From a checkpoint of a small image FSQ autoencoder: decoder widths [64, 128, 128, 128], 12.5 epochs.
Rows from block 8 of the encoder of a small image FSQ autoencoder, named by matrix and row number. Rows with one number belong to one channel. Each number is 128 + 32 x the weight over its row's rms, rounded and kept within 0 to 255. All counts start at 0. Numbers have three digits each. After the name is the row's rms in percent of the matrix's.
After each channel's rows are labels from the 100 images, of 14976, where the channel reaches its highest value: "peak on" is the class under the peak. Only what is clearly more common there than usual is listed. The data: pictures of board games with random positions, seen at a slant. In brackets: how many of the 100, against the usual share in percent.
# convs0: first 3x3 conv (encoder.blocks.8.convs.0.weight, 256x256x3x3, standardized in use, each kernel summed), inputs 172-214
# convs1: second 3x3 conv (encoder.blocks.8.convs.1.weight, 256x256x3x3, standardized in use, transposed, each kernel summed), outputs 172-214

convs0.202 090:138113145181120106094125106091115041087133078164066131141109167123120181089126170216093080078174128120165205123179137127138171131
convs1.202 095:082075111176128120113115138143166170102130126138155069133124172148155129131111178128113180096102152073151067127183093129205176119
peak on: board (91 vs 59.3)

convs0.127 114:120097165120133186162149134087109131113142183144185172110114138132128094125103144159151096137129162158105133161177063132120098129
convs1.127 130:112096110160109137101194121097112126163090131096149055172087119110138116126148099088113128116156139102175100143031171141123202113
peak on: board (89 vs 59.3)

convs0.133 097:124167114106161134118129097099111109122091104140157112162176148123118155115080218136117093143129070153095140086105140141100139164
convs1.133 092:108153066122105166148149108137064131142129127174150082139090117158162157145184137129042102125092158113162155146212118136146107128
peak on: board (94 vs 59.3)

convs0.103 079:120106150141156205121072075093131144089108109119155102158133151113153116081139117154135113118128096084185102077141156108144090100
convs1.103 094:092117124111157087077113113065112150180102029149154145162156121166099133107097133112135131092103127106160134165203120094065175148
peak on: board (89 vs 59.3)

convs0.100 075:175155156081145157108117118115159154147209106176116110096099132100147122142137177161133197129125173086198145145138170131166139176
convs1.100 081:125147147100166118130052088113133142110162075079111076174161160164138111099119106159163122156121125078111142146145101090131062054
peak on: board (100 vs 59.3)

convs0.252 096:191092137100156076089082156132138160085085124154161109088096163111157133125116158213142140158167092172107159128059099108082143121
convs1.252 095:101104171123195133117123135099142159098139135094168113103109147112124156188202094117141100089124122144121081122124137175124109100
peak on: table (67 vs 36)

convs0.210 103:091158123123110102120115140218147130116121109124134159117071155133115118123149164149165142095169105108152128073132144142123101121
convs1.210 105:166142104126120167086193137248134153141132126175099122094154092111106165096119137105194129209076158116119078108131089091117163105
peak on: board (91 vs 59.3)

convs0.238 102:111087140152164122135136137135124134182179163158136098152096134179110155123109104175110157113126152119189112164186150127019088126
convs1.238 112:103133140096131190104071071108121166095115147127166116129110129104115139128174212101087124127073184102143051119073142143124181144
peak on: board (92 vs 59.3)

convs0.209 091:139116046090131106103134084099072112109161100135166126086133136150143100087148146160164063125140152167050143086083064106171136148
convs1.209 106:087116142157118171150116107143105146138133113130092089184106183066123202094163120086125138153183143162047114164112117159116133097
peak on: table (82 vs 36)

convs0.38 090:139147184179162152084102099134082164159131102165179139142116133164114137041122169112127112099078158115123073097119156128128130118
convs1.38 106:103104126114131154158089142025120138098124102108225173079164130106080105152103144036124162169111093089154136148153127118095179132
peak on: board (98 vs 59.3)

convs0.80 117:110109144139141161126135129128148119149106122139153152179118082164137113096126174166086173135076086148138064106120167111141128196
convs1.80 101:161170139114114109137119091082087126119134122138121217084177126138127102157121166082143098077126139100120119106076115140132136137
peak on: board (96 vs 59.3)

convs0.176 096:126129177116126082132115160085130161107129175182107139107183201137115177151106147097134237150135159118088073161077163105092106105
convs1.176 089:118175157129096110109163075133122113099190163057082131111109134101142123140155089081051104129159134195138155156088094167100129134
peak on: board (95 vs 59.3)

convs0.107 097:129155107162096160088081120169099105123161134037157145110096127129115121147140170078148102139079139188059144094129115097160124135
convs1.107 096:153083147115161137149114135135139105119111136151159067198130125112152138110128170142153143123147134145123061136168092231125166122
peak on: table (60 vs 36)

convs0.13 106:134191131141157172135134063142152141163178180091098119113081164103137138120150159201108162090110090167179136174154151122115151107
convs1.13 105:131222126124116143189155132110088096132133086145142094161147144093167063137081163124069113208086085183102124172080094103133121146
peak on: board (89 vs 59.3)

convs0.119 066:127201146168142104152114119129087151119123064126148102127196095155155114087132169069105083124171165073100184157119160112146159088
convs1.119 083:066089169114108129036112122123158191143113112083167059142117113085115150106126090154076183128130154123123112129107150090082136177
peak on: board (97 vs 59.3)

convs0.255 150:143109095081123117099160145156163110086133147133096140122213094166147135121066136203121174142111115126195139099156118134119142124
convs1.255 152:111175156099103153132180111135143109124138148083181048235100157117147115099172129113094136113111093152105141108077128133184145134
peak on: board (96 vs 59.3)

convs0.60 081:112109192154147166139112173108118124071166183125123113094123183127148117131118152087102211129129127121068150119131125099146195147
convs1.60 099:088184086122130138171170132204072125202119105118092095168140149083083148119111149132102091107183110223144148178147120189159062120
peak on: board (91 vs 59.3)

convs0.128 087:118131124127151104149143169044139115058149139102171111105125126065113156175142074134131063125145114122137117112144073088140130156
convs1.128 103:101166131086072088097146122121143085160109140124135073196142197130160109118100108163127097107143089160145132107088109092154133074
peak on: board (99 vs 59.3)

convs0.41 098:172103135121142132162089085154037143133140123158111155129124155155124126131126192072132094094104094127154141079149103146090141182
convs1.41 084:114077096154100138122026102151146127164095112116090153159101104092177074161127156020134112130187105064207115187140186149106121132
peak on: table (64 vs 36)

convs0.114 083:134165091149103158186120105125087115106194061093078098160064101138144137162112132068064156092090090150132136150143097122130145129
convs1.114 103:126099118161136115119102128125152117138121158146072136155094215141137112122123073174154171123182078181134175128110130107092119150
peak on: board (92 vs 59.3)

convs0.84 105:148120140145114088139142129132224134177136125100115199166152169144107124140133084158146126140123140090116106110145107114084134146
convs1.84 118:156068133101159072108121096116113093075112137129221102096107101134166093120040125176126175053114110103128099126165124169073183152
peak on: piece of the first side (25 vs 2.5)

convs0.53 102:138105169095105113172149110062138112221103134157138106099139108097156141078176220126099127127142142139113156152134152140155156117
convs1.53 096:165146151134125149115174117156126127087121149147127159117085106138090153041076182119104061107137182068155142132153154126143128099
peak on: board (96 vs 59.3)

convs0.196 108:127165107188121142143123145123127118156136106123116147168068151153166111125141184065117112176119110118139147153155118138111111147
convs1.196 096:191107146098149119181138114112151109138089112151093119122135051143141116134128171135141117198115130131125110114153159110113139149
peak on: piece of the first side (45 vs 2.5)

convs0.21 090:133088187073168148112136135113064155112182096157127140118097076089162102120171181115120109101096164155081157187131051167108074141
convs1.21 094:144065118189124126122098103073106136135098119058146011232155157062115167152153138106121091140144131146091123110140159135140111113
peak on: table (67 vs 36)

convs0.219 108:152181172090156121075172143165115142073164128127079127127150117120187229111094103102097055086166158086089114142097124202149112140
convs1.219 125:110064100133075152122083097120115134081135097151141189067119081109144098146107162170143100105096138056130110105162160088104138106
peak on: board (95 vs 59.3)

convs0.155 112:118120144115093078163158066132114161175179136160135110160105128118156098117139240084127117095100144115102118107109177144127128141
convs1.155 099:136156095129147107143083107136125078117155130191125144094167126149114126191203162139094145153118166134134200121091073136189118161
peak on: board (97 vs 59.3)

convs0.110 094:147171106090147135118171142142221124130171110095111121152129119165118122131089134165163103104101142128200142167164167164143153122
convs1.110 108:079119070099083114083114143095163072240144092143128145096116119136152084113137097143099155064124099138101135115038108091115121136
peak on: board (97 vs 59.3)

convs0.71 111:103150131135115163119113102128126093097167133127153111140130129078125113119114200139107130108148093119107144120135135130182122139
convs1.71 106:125147122125114145100190133153118106104119103163199174094146081140102124089148228137178178080120161076127077129081150072054158115
peak on: board (93 vs 59.3)

convs0.169 085:152107230117162173166116174070145148103168109173116108115137165124156088110121171030144130141132157152190119181102134165168146137
convs1.169 088:106175124111057154078166101084114178148114129144108156153152118106165106108135099122092073212102200100121106141103153066103145125
peak on: board (93 vs 59.3)

convs0.189 089:120114125193103149147168169154163123165146146172168143104109147143137136136139161113158163128161154112119166161201147142143097081
convs1.189 086:118121163115149105131050142083121125118135108156156076175099138116076141113126129131116168125123098171142087138101098176131110148
peak on: piece of the second side (25 vs 2.3)